From a checkpoint of a small autoregressive pixel model: layers 6, adamw at rate 0.0021.
Rows from block 3 of a small autoregressive pixel model, named by matrix and row number. Rows with one number belong to one neuron. Each number is 128 + 32 x the weight over its row's rms, rounded and kept within 0 to 255. All counts start at 0. After the name is the row's rms in percent of the matrix's.
After each neuron's rows are labels from the 100 images, of 14976, where the neuron reaches its highest value: "responds to" is what is common among them. Only what is clearly more common there than usual is listed. The data: abstract colour fields from 500 small random pattern networks.
# fc1: MLP up (model.blocks.3.mlp.fc1.weight, 512x256), inputs 64-127
# fc2: MLP down (model.blocks.3.mlp.fc2.weight, 256x512, transposed), outputs 64-127

fc1.378 099 [149 155 101 104 150 113  96 143 131 144 172 131 116  43 221 139 113 114 152 109  94 139  18 124  85 113 117  98 145  98 117 139 133 132 118  98  79 126  77 124 147 177 177 163 110 100 136 144 149  88 123 151 126 173  84 150 113 110 130 153 127 108  96 151]
fc2.378 092 [141 127 143 121 158 139 149 152 149  92 115 158  74 144 149 105 137 188 161 103 108 144 210  57 129 134 128 145  84 110 113 133 137 165 113 112 112 133 166 108 162  98 141  79 126  88 153 105 149 147 141 158 145 108  97  99 156 112 134 177 112 122 178 107]
responds to: bright; mostly green

fc1.410 087 [143 139 159 134  97 124 137 113  85  58 111 146 111  93 144 100 121 123  25 107 126 122  98 135 134  89  76 191 140 123 133 128 137 110 109 150 126 145 122  85 121 161 163 165 195  67 134 142 154 131 101 130 126 150 154 108 139 130 128 123  95 146 136 122]
fc2.410 086 [129  90  89 152 142 150  98 127 128 143 165 126  63 114 110  77 173 117 225 148 128 135 156 133 120 131 185 151 129 134 149  82 105 139 122 140 150  95  86 115 156 128 161  51  92 122 115 145 130 137 140 119 119 122 140  99  98 135 110 142 100 116 126 111]
responds to: mostly red

fc1.22 083 [137 119 120  96  82 112 168 141 163  88 134 191  54  81 168  70 137  96 101 161 149  90  89 119  96  73 109  76  89 199 140 125 164 138  96 141 119 187 155 163 108  79  99 122 142  65 154 114 167 144 156  95 111 177 122 153 113  93  77 112 113 192 136 132]
fc2.22 098 [ 96 110 132 117 137  97 147 117 117  92 125 146 160 135 149 173 117 123 132 142 153 143 126 101 158 186  94 139 136 137 200 128  91  56 106 135 123  98 124 105  78 163 129 115 162 128  43  62 100 125  85  89 167 127 158 175 163 140 112 170 157  97  95 172]
responds to: fine detail

fc1.369 107 [167  80 219  95 133 113 106  67 144 147  99 115 183  78 140 112 132 124 162 191 111 121 123 123 105 113 121  93 144 119 101 173 165 138 137  89 105 127 106 150  76 138 112 179  89  90 146  89 163  94  84 100 137 121 136 106  92  96 161  81 178 142 132 121]
fc2.369 103 [134 114 185 113 144 112  91 153 141 104 166 125 103 125 136 186 104 163 142 159 153 134  97  89  93 116 113 149 104  96  99  84 139 105 133 111 147  90 105 152 124  81 157 135 152 156 129 135  97 111 177 119 147 131 144 115 120 119 169 116 118 155 154 132]
responds to: mostly green

fc1.313 094 [123 133 168 116 157 129 153 143  77 155 148 141 193 109 106 148 106 150  95 109 150 148 126 125 117 101 142  93 153 128 138 134  88 121 218  80 144 200 164 119  59  81 124 156 124 100 143 130 141 135 182 160 115 159 127  87  95 143 138  73 129 137  20 140]
fc2.313 094 [152 111 122 157 110 124 107 134 162 143 135 127 157 138 118 119 143 161 122 105 147 154 186 155 129 138 171 119 121 101 122  94 183  83 112 195  51 116 101 124  98 100 164 140 129 167 113 136 140 142 114 134 109 176 112 139 114 138 135 109 134  95 136  43]
responds to: smooth

fc1.453 108 [ 59 145 126 138 100 123 122  96 122 126  81 170 139 107 169 126 134 119 148  92 109  95 107  73  88 157 158 139 132 178 100 125 152 141 138 169 151 180  68 132 133 108 136 139 172 109 146 155  87 139 123 112 105 143  91 131 173 129 170 121 117 108 182 130]
fc2.453 107 [ 48 185 100 165 176 145  77 149 127 120 105 125 139 138 140 170 137  85  99 180 104 172 183  95  99 142 130 134 136 150 123 153 144 147  66 160  88 129  67 143 187  93 103 177 110  98 136 141 173 104  94  86  67 120 130 116 169  99  80 127 118 104 113 135]
responds to: dark

fc1.375 092 [122 125 132 149 153 141 165 157 147  99 176 148 129 104 118 160 128 184 192 118 161  81 121 138  96 113 122 117 125 125 125 223 149 104 164 171 133  74  73 113 125 146 183 113 126 155 105 138 111  88 169  76 100 143  70 110 125 121 135 124 125 191 109 167]
fc2.375 089 [145 127 165 115 146 189  93 165  96 127 161 126 162 105 130 159 157  72 117 109 133 180 131  59 120 174 221 125 145 118 182  98 162 175 138 177  88 116 111 147 106 155 114 154  79 167 130  91  71 120 109 106 116 118 151 169 108 135  96 142  89  80 128 143]
responds to: bright; smooth

fc1.0 107 [ 84  96 177 125 166 107 111 119 149  84  98 147 112  98  76  92 139 159 184 105 124  47 160 137 113 114  91 155 107 160 141 171 171 124 190 112  99 179 107 117 144 132 121  93 132 152 125 119 134 178 145 109 148 136 163  87 146 144 101 140 138 102 114 116]
fc2.0 115 [176 127 135 138  89 136 121 179 119 137  75  37  92 157 138  98 111 119  57 156 118 151 166 127 125 167 117 100 148 141 120 113 131  92 127 133 130  77 210 169 130 161 106 149 124 118 133 124  81  82 129 159 123  96 177 102 164 133 136 168 112 197 132  99]
responds to: mostly green

fc1.216 108 [ 98  61  84  88 167 125 146 114 144 103 120 200  80 137 115 127 110 145  98 152 119 165 138 104 153 182  92 102 129 159 121 130 146  88 120 169 149 138 113 160 118 120  93 113 162 171 118  71 115 206 136 152 106 114  99  88 152 145  92 116  71 193  89 152]
fc2.216 096 [148 135 111 138 157 128 134 145 166 119  77 142 140  96 160 147  93 107 175 133 148 190 151 129 135 126 138 149 144 133 136 152 109 141  64 141 150 106 133 127 131 134 125  88 146 134 137 128 103  74 144 161 152 133 118 140 199 114 125  87 122 175 144 144]
responds to: fine detail

fc1.1 110 [ 98  81 112 128 141 126 136 100 134 155 159 156 139 101 176 143 121 124  99 137 109  97 126  91  79 115 143 151 142 153 120  86 108  92 135 120 108 193 162 166 118 131 153 184 156 168 139 143 144 126  67  90  89 179 122 141 116  81 162 124  78 102 126 114]
fc2.1 113 [ 93 156 149 148  84 120 129 121 153 104 166 172 175 117 152 125 149 169 186 148 111 131 115 153  71 179 128 127 111 142 165 117 102 102 113 139 141 103 104 138 104 131 173 109 118 146 130 125 113  92 133 134 138  99 180 146 113 100 140  72 185 149 122  93]
responds to: mostly red

fc1.188 110 [111 118 118  87  91 116 149  90 155 106 130 135 125 125 147 142 111 134  84 107 156  12 120 149 133  76 127  88 151 167 117 142 130 157  79  89  76 161 119 104  64 183 159  81 130 112  95  82 152 172  99 101 100 118  94 150 155 135  94 121 128 184 177 134]
fc2.188 106 [144  92 186 158 111 140 165 169  99 123 131 100  96  88 121 189 118 176  51 128 154 145 157  72 139 135 168 139 141 139 151  86 123 139 171 128 138 100 171 127 149 175  91 109 139 148  96 150 170  43  99 200 127 177 112 147 192 114 146 138 108 166 119 100]
responds to: mostly green

fc1.312 096 [123 135 132 123 165 107  68 170 113 123 128 100 105 137 110 162 122 108 137  89 112 144 100  58  63 100  74 115 127 142 150 136 115 204  85 131 106 145 167  93  99 112 142 173  85 127 143  76 138 107 131 173 133 108 134 166 130 100 122  79 139  56 153 130]
fc2.312 088 [104  89  96 123 144 120 111 132 108  97 128 204 185  94 147 180 157 102 125 157 136 104 125 123 130  72 117 125 176 137 117 162 189 103 130 122 130 230 112 125 143 147 173  80 146 160 136 114 141 129  85  95 106 122  84 142 149 125 149 157 126  91 141 133]
responds to: smooth; mostly blue

fc1.136 109 [135  78  78 107 145 134 115 109 142 130  61 216 138  64 144 129 140 117 140  96  92  59  52 110 105 134 101 110 175 128 123  84 163 127  93  98 117 138 131 151 134  84  63 136 139 161 123 100  98 139 154  82 139 129 123 151 126 124  75 166  72 144  90 134]
fc2.136 119 [143 128 102  97 133 177 100 155 102 122 140  93  88 140 172 133 114  62 102 143 145  97 178  94 147 115 133 168 133 132 114 161 158 121 147 139 191 102 131 145 169  89 129 119 140 135 146 128 115 101  93 151 131 116 157 129 154 132 189 129 127 170 166 176]
responds to: mostly green

fc1.445 107 [139  66 138  95  95 121 144 149 157  71  75 255  66 144 109 139 125 138 141  72 109 160  77 135 167 144 126 114 102 188 118  65 216 112 111 159 175  85 120 140 104  78 135  57 144 124 143 114 128 119 141 148 118 149 101 122 179 136 150 112 152 160  87 119]
fc2.445 102 [127 170 140 116 114 102 104 187 165 184 168  66 124 134 156 130 188 142  91 132 112 140 183 125 148 170 112 132 159 122 101 140 113 143  79  67  60 110 153  98 139 153 127 154 179 128 151 151 113 142 115 118 132 157 134  75 127 126 105 169 133 112 121  87]
responds to: mostly red; dark

fc1.372 112 [118 135  95 111 104 143 148 114 114 126 151 159  92 137 124 124 130 154 156 133 123 100 153 140 144 168  38 140 120 137 138  74 118 108 175 106 162 109 146 116 163 125 128 150 128 159 142 156 160 121 139 141 123 183  87 154 104 144 154 108  91 132  99 151]
fc2.372 106 [111  75 136 155 138 140 102 143 152 128  98 128 158 130 116 115 147 133  90 130 149 156 152 157 144 175 143 130 148 137 118 148 120 108 139 137 102  92 129 133  99  98 107 192 132 138  99  71 129 151 150 175 135 130 102 110 122 190 168 199  93 105 118  91]
responds to: mostly blue

fc1.254 094 [ 88  96  99  97  99 134 126 157 106  77  82 121 143 148 116 123 133 124 105 150 132 146 165 130 131 162  80 110 124 134 130 140 201 139 157 174 113 111  95 126  72  96 103 156  96 151  92  92 148 134 116 147 141 117 218 138 135 187 191 146 134 205 157 175]
fc2.254 098 [109 123  49 129 109 151 159 137 100 131 163 120  92 156 122 141 126 144 100  86  92  90 109 138 173 170 161 164 104 133 116 122 130 127 133  80  99 159 104 153  78 158  94 169 108 177 126 133 141 131 182 169 103 125 101 174 129 116  96  86 146 154 103 151]
responds to: mostly blue

fc1.52 119 [198 112 146  98  89 106  87 157  87  68 110 116  97 109 108 145 132 132 134 165 137 139 131 171 149 187 100 145 145 120 127 109 118 141 137 102 148 124 112 138 142 152 148 167 141 132 160 111  99 114 149 173 152 136 101 153 143 140 101 145 149  88 118  90]
fc2.52 132 [179 150 132 111 118 115 136 151 110 132 163 134 117 159 142 134 136  69 134 152 133 139 102 143 109 129 135 125 136  93 146 100 157 163 122  88 137 211 131 105 150 150 147 119 101 146 128 128 150  82 156 153 162 147 154  81 138 135 139  86  67  54 122  74]
responds to: mostly green

fc1.213 097 [129 138 149 171 181 103  93 106 120 126 112 109 128 105 228  98 135 194 136  81 134 120 148 104  29 130 106 134 137 149 119 121  93 126 125 172 128 112 152 122 130 161 122 136 115 111 191 153  59 118 137  85 125 159 135 113 113 131 198 105 136 136 137  98]
fc2.213 088 [142 191 115 199 145 136 138 134 179 122 204 131 139 134 136 102 188 132 160  97 106  89  72 155 170 156 189 127 116 134 111 125  82 133  67 112 109 108 130 126 155 131 128 166  97 132 106 186 115 120 175 113 125 147 179 106 130 104 162 158  96  96 149  67]
responds to: mostly red

fc1.387 100 [120 131  67 143 158 116 129 123 143 112  70 201 114 109 114 129 114  86 103 109 188 109 115 153 112 162 151 123 134 143 116 140 118 146 181 163 115 104  84 137 115 143 142 157 111 164 153 160 159 128 144 181 101 128 166 129 185 152 160 118 140 154 114 141]
fc2.387 091 [132 113 130 128 105 128  97 180 133 118 105 153 105  98 152 127 154 150 141 184  96 109 134 160 146 155 136 132 123 119 102 154 136 135 160 141 132  64 168 123 140  80  85  63 146 132 118 130 119 104 100 100  80 175 105  98 131 133  93 112 144 113 142 111]
responds to: fine detail

fc1.269 072 [140 134 159 141 109 152 160  71 115  97 219 128 144 115  79 132 129 117 149  93 133  92  99 132 107 107  78 145 138  94 155 137 145 111 121 193 161 145 138  82 123  94 119 139 134 190  71 109 109  84 126 130 127 136 174 174 122 134 137 131 174 116  87 118]
fc2.269 073 [133  93 112 146 152 150  89 184 183 187  85  85  84 124 140  59 156 129 108 224 137 123 152 108  75 143 107 158  99  94 159 102 207 158 127 103  87 176 129 169 170  94 104 111 141 144 206 115  75 118 139  78 164 118 138 156 137 140 113  74  91 155 155 110]
responds to: mostly blue

fc1.290 083 [159 125 111 132 149 100  87 155 141 149  96 151 134 104 122 156 111 173 123  87 176  74  99  68 141 110  93 118 133 141 141  86 128 126 200 159  72 179 137  79 158 109 155 178 102 168 106 115 134 104 132 123 165 170 148 143  92 125  82 129 106  92 106 119]
fc2.290 085 [ 96 166 129 132 155 116  95 103 155 167 156 190 142 158 138 110 137 136 167 130 101  98 138 113 141 133  57 121 129 122 118 149 121 137  46  93 120  52 196 126 144 130 118 146 179 144 123 148 181 151 169 151 152 133 170 128 152 126 154 115 182 101 154 123]
responds to: smooth

fc1.343 084 [165  72 179 126 168 136 135 116 132 154 137 153 161 149  82 141 132 164 153 130 153  99 177 128 150 124 152 118 180 125 109 140 128 180 153 119 126 163 169 161 101 124  62  70 106  81 142 141  80  83 119  86 120 156 156 123 102 100 127 115 109 115  31 108]
fc2.343 075 [124 156  79 127 127 118 171 107 139 112 109 119 147  79 119 123  96  90 147 132 145 128 111 122 132  97 144 155 134 110  48  97 110 157 140 153 139 100 141 130 172 142 182 154 176  93 111 180 155 137 148 131 111 130 171 171 118 119 149 143 111 109 118 123]
responds to: mostly green

fc1.337 091 [ 89  76 142 127 128 113 157  80  76 139 135 140 103 113 162 108 111 123 133 120 154 148  70  81 157 134 116 106 136 195 130 134  88 135 144 108 101 174 131 126 102  76 166 133 192 126 123 137 134 166 120 101 135 114 143 172 111 151  78 145 147 123  39 119]
fc2.337 102 [ 97  92 167 101 127  92 127 165  94 143 121 140 160  88 147 141 173 161 186  61 138 200 131  83 137  96  85  79 158 169 150 154 137 122 181 157 133 148 184 145 132 178 126 137 157 115 110 111 187 102 165 130 108  94  92 128 137 183 136 164 154  79 117 136]
responds to: mostly blue

fc1.449 097 [159 149 198 142 122 117 127 138 118  54 119  63 160 124 153 114 126 140 140 100  87  96  48 120 137 149 155 141 176 137 108 100 144 151 139 127 104 165 161 102 117  97 139  87  86  83 124 111 157 125  82 159 144 116 112 105  91 121 150 152 183 146 125 108]
fc2.449 095 [130 160 225 143 155 110 111  91 155 160 106 131 128  65 150 138 148 136  72 139 112  84 152  97 125 145  10 110 133 128 147 133 147 127 141 133 157  97  91 153 132 121 128  95  89 125  95  89 110 152 111 101  92 138 136 136 158 140 122 157 126 113 120 118]
responds to: fine detail

fc1.283 104 [126  74 100 145 129 134 173 135  76 134 144 129 125  74  74 156 121  90 167 108  93 132  94 103 113 125 207 109 163 131 121 167 130 137 137 116 126  90 159 104 106 123 123 160 103 121  70 102 132 154 159  85 158 102 110  76 147 101 100 120 105 127  96 122]
fc2.283 109 [153 154 173 145  82 104 126 146 147  83 100 146 109 167 149 133 106 151 165 103 169 116  97 153  94 133 142 155 160 124 133 174 158 118 107  99  88 148 115 168 154 113 192 154 150 164 107 139 100 183 115 157 106 139 152 157 129 129 162  91 175 175 159 155]
responds to: mostly green

fc1.309 105 [109 162 127  90 150 110  90  99  92  84 119 101 144 131  97 146 141  85 118 170 151 146 136 141  81  87 128 132 129 122 146 177 113 161 119  99 122 165 168 123 134  65 118 178 140 167 122 136 148 159 137 148 128 181 100  82 127 145 170 129  95 120 111 113]
fc2.309 109 [111 106  72  70 133 115 129  69 138 152 168 151 130 138  88 143 108 139 121 173 163 134 125 121  36 129 118 136 116  75 156 154 128 125 127 154 156 199 118 107 110 126  93  73  97 144 118 127 127  93 140 181 127 109 111 155 125 112 148 127 171  97 105 135]
responds to: smooth

fc1.400 109 [111  97 152 133 106 115 111 125 146 139  83 134 188 118 115 115 120 100  84 185  63 159 137  53 110  93 112 103 125 201 119 149 147 172 108 178 111 116  83 121 123 132 104 132 164 110 124  91 119 103 161  84 131 131 102 132 164 101 134  68 172 153  72 135]
fc2.400 103 [ 79  99  97 148 136 129 108 160  87 142 121 103 112 130 124 160 149 144 131 103 130 125 135 138 127 158 107 105 139 147  94 140  90 169 123 146 169 132 126 110 159 133  72 144 140 121 108 149  87  51 115 162 111  95 124 101 109 127 115 181 103 125 181 148]
responds to: fine detail

fc1.348 101 [ 80 125  77 114 134 112  63 103  93 158 145 132 181  65 144 126 135 157 213 123 145  54 146 105 119 217 153 167 139 131 109 120 102 101 166 127 157 120 174 166 167 137 112 185 185 119 149 176 107 157 144 189 136  99 140  85  88 125 173 138  78  96 112  84]
fc2.348 091 [113 220 173 118 154 110  81 140  63 154 170 111 168 135 154 198 111 155  77  98 133 117  87 143 104  42 107 168 146 121  83 140  82 128 150 125 142 170 116 158 133 135 153 131 134 124  70 176 149 132  96 154 144 158  48 117 160 153 135 157  96 106 113 109]
responds to: fine detail

fc1.452 097 [151 121 130  83 123 119 141 169 124 116 116 145 101 122 109 141 100 130 126 172  76 138  94  99 112 148 133 136 129 117 112  85 155 181 194  86 119 144  86 176  66 140 142 122 133 123 108  84 185 100 112 173 135 133  57 108 150 164 141 125 113 107 153 146]
fc2.452 100 [185  45 125 125  97 152 110  81 125 157 133 112 152 151 115  88 121 104  81 105  97 131 129 224 145  82 132  66 101 157 143  96 102 126 151  61 143 171 134 155 172  96 142  78  84 172 115 142 126 171 159 149 137 136 165 143 177 123 167 197 161 141 144 104]
responds to: mostly green; smooth

fc1.457 091 [148 100  84  61 158 112 110  84 104 144 137 213  98 107 110 161 112 164 180 102  51 102 163 141 142 130 132 162 141 165 131 141 105 105 142 140 143 157 208 147 147 134  87 123 119  91 131  93  52 173 120 120 128 176  67 150 120 131 114 141 102 116 156 128]
fc2.457 112 [ 98 144 160  91 150  89  80 114 139 139 129 109  95  94 105 153 134 127 171 106 132 149  58 106 199 136 151 131 158 141 128  96 131 149  91 131 109 122 165 138  99  88 181 144 115 172 134 126 103 132  96  63 138 140 121 160 109 165 155  82 152 138 170 143]
responds to: dark; mostly blue

fc1.349 107 [147 155 128 114 171 103 139 111 100 150 139 183 122 114 135 174 105  58 108 103 158 150 170 139 164 107 137  88 138 135 141  71 149 175 185 123 146  82 135  69 126  93 135 115 130 101 130 103 133 102 137 156 135 138 155 101 178 152 135 133 111 160 158 165]
fc2.349 113 [168 115  93  95 190 134 124 118 108  95 115 110  89 137 112 148 127 139 136 161 159 128 141 166 164 155 113 167 122 132 174 116 140 154  89 162 152 161 123  87 114 179 143 151 144 157 132 118 140 150 118 148 138 137 140 117 124 158 163 191 115 124  85 135]
responds to: bright

fc1.446 091 [ 80 130 173 119 110 120 122  90 132 126  84 157 125 106 115 125 129 124 119 127 121 172 130 138 112 137 109 116 162 103 119 148 134 149 135 151 191 135 139  90 138 130  88 110 112 177 144  20 137 146 168 114 131  89  52 102 109 136 108 169  84 156 158 116]
fc2.446 073 [150  86  81 135 112 149 101 159 107 112 153 153 131 142  97 156 116  98 180  91 166 153 117  74  86 141 122 228 147 112 161 135 109 119 177  91  65 170 107 138 113 133 136 119 134 138 117 141  93  77  61 130 127 165  57 149 133 130 126  92 108 128 126  98]
responds to: fine detail

fc1.511 082 [ 97 147 138 143 115 123  91 174 173 133 121 111 125 115 131 108 137  77 136 115  95 163  82 108  72  30 130 147 137 143 147 107 132 180  98 105 125 156 141  89 122 162  93  44 145 136 118 166 140 137 135  99 145 170 102 156 123 126 121 135 118  99 164  97]
fc2.511 093 [119  92  55  96 108  91  81 150 182 171  71 103 119 128 207 129  82 126 130 179  88  92 130 124 132 139 153 173 125 105  96 151 101 155 100  97  89 106 136 204 218 172 140 140 125 151 193 143  99 120 110 153 187 145 150 110  76  75 122 135  31 119 177 168]
responds to: bright

fc1.36 103 [ 93 116  79 150 174 113  89  53 109 143 123 170 163 100 192 122 132  46 159 144 142 139  54 111 128 152 125 109 161 121 135 174  92 124 134 120 176 108 141 115 147 130 166 115 172  99 133 146 156 184  77 128 118 132 129 148 214 128 171  88 184 127 104  74]
fc2.36 101 [127 129 154 121  75 146 180 121 165 116  71 151 139 174 108 134 125 102 141 148 136 118 102 125 141 171 114 167 113 121 142 138 113 166 162 116 137 170 115 126 170 109 135 147 123 120  80 110 128 120 168 132 147 146 100 117 103  93 118  77  99 102  61 115]
responds to: fine detail

fc1.500 125 [ 97  81 105 114 120 114 151 112 157  98  53 199  89 129 148 184 120 115 128  99 141 108 142 123 136 115 184 144 129 197 134 116 104 149 161  93 197 163 172 127 146 127 168 162 168 134 164 155  99 160 150 101 129 163 158 117 122 108  94  85  83 133  80 136]
fc2.500 120 [ 89 171 114 161 113 141 127 185  98 172 126 131 145 146 147 101 137 108 195 157 132  79 122 136 104 135 160  74 137 178 123 120 153 152  72 128  73  86  75 151 108 141 183 158 122 130 170 126 123 102 141 135  83  73 115 135 130 117 167 132  93 148 116 121]
responds to: mostly red

fc1.185 108 [116 130 115 117 156 129  93 124 159 141 135 150 135 120 137 151 129 119 115 101 117  59 137 122  98 137 145  80 176 153 130  89 134  90  80 127 168 173 154 141 118 195 148  76 162  92 181 120 104 151  57  60  84 108 146 134 123 138 149 146 120 185  96 123]
fc2.185 113 [102  68 113 149 106 112 135  94 115 129 144 155 159 140 140 153 121 109  92 125  99 142 110  89 114  87  89 115 114 105 127 190 140 155 126  84 146 102  97  98 149 169 136 125  81 179 128 125 137 134 186 144 139 134 167 118 139 103  74 113 161 164 119 102]
responds to: mostly green; bright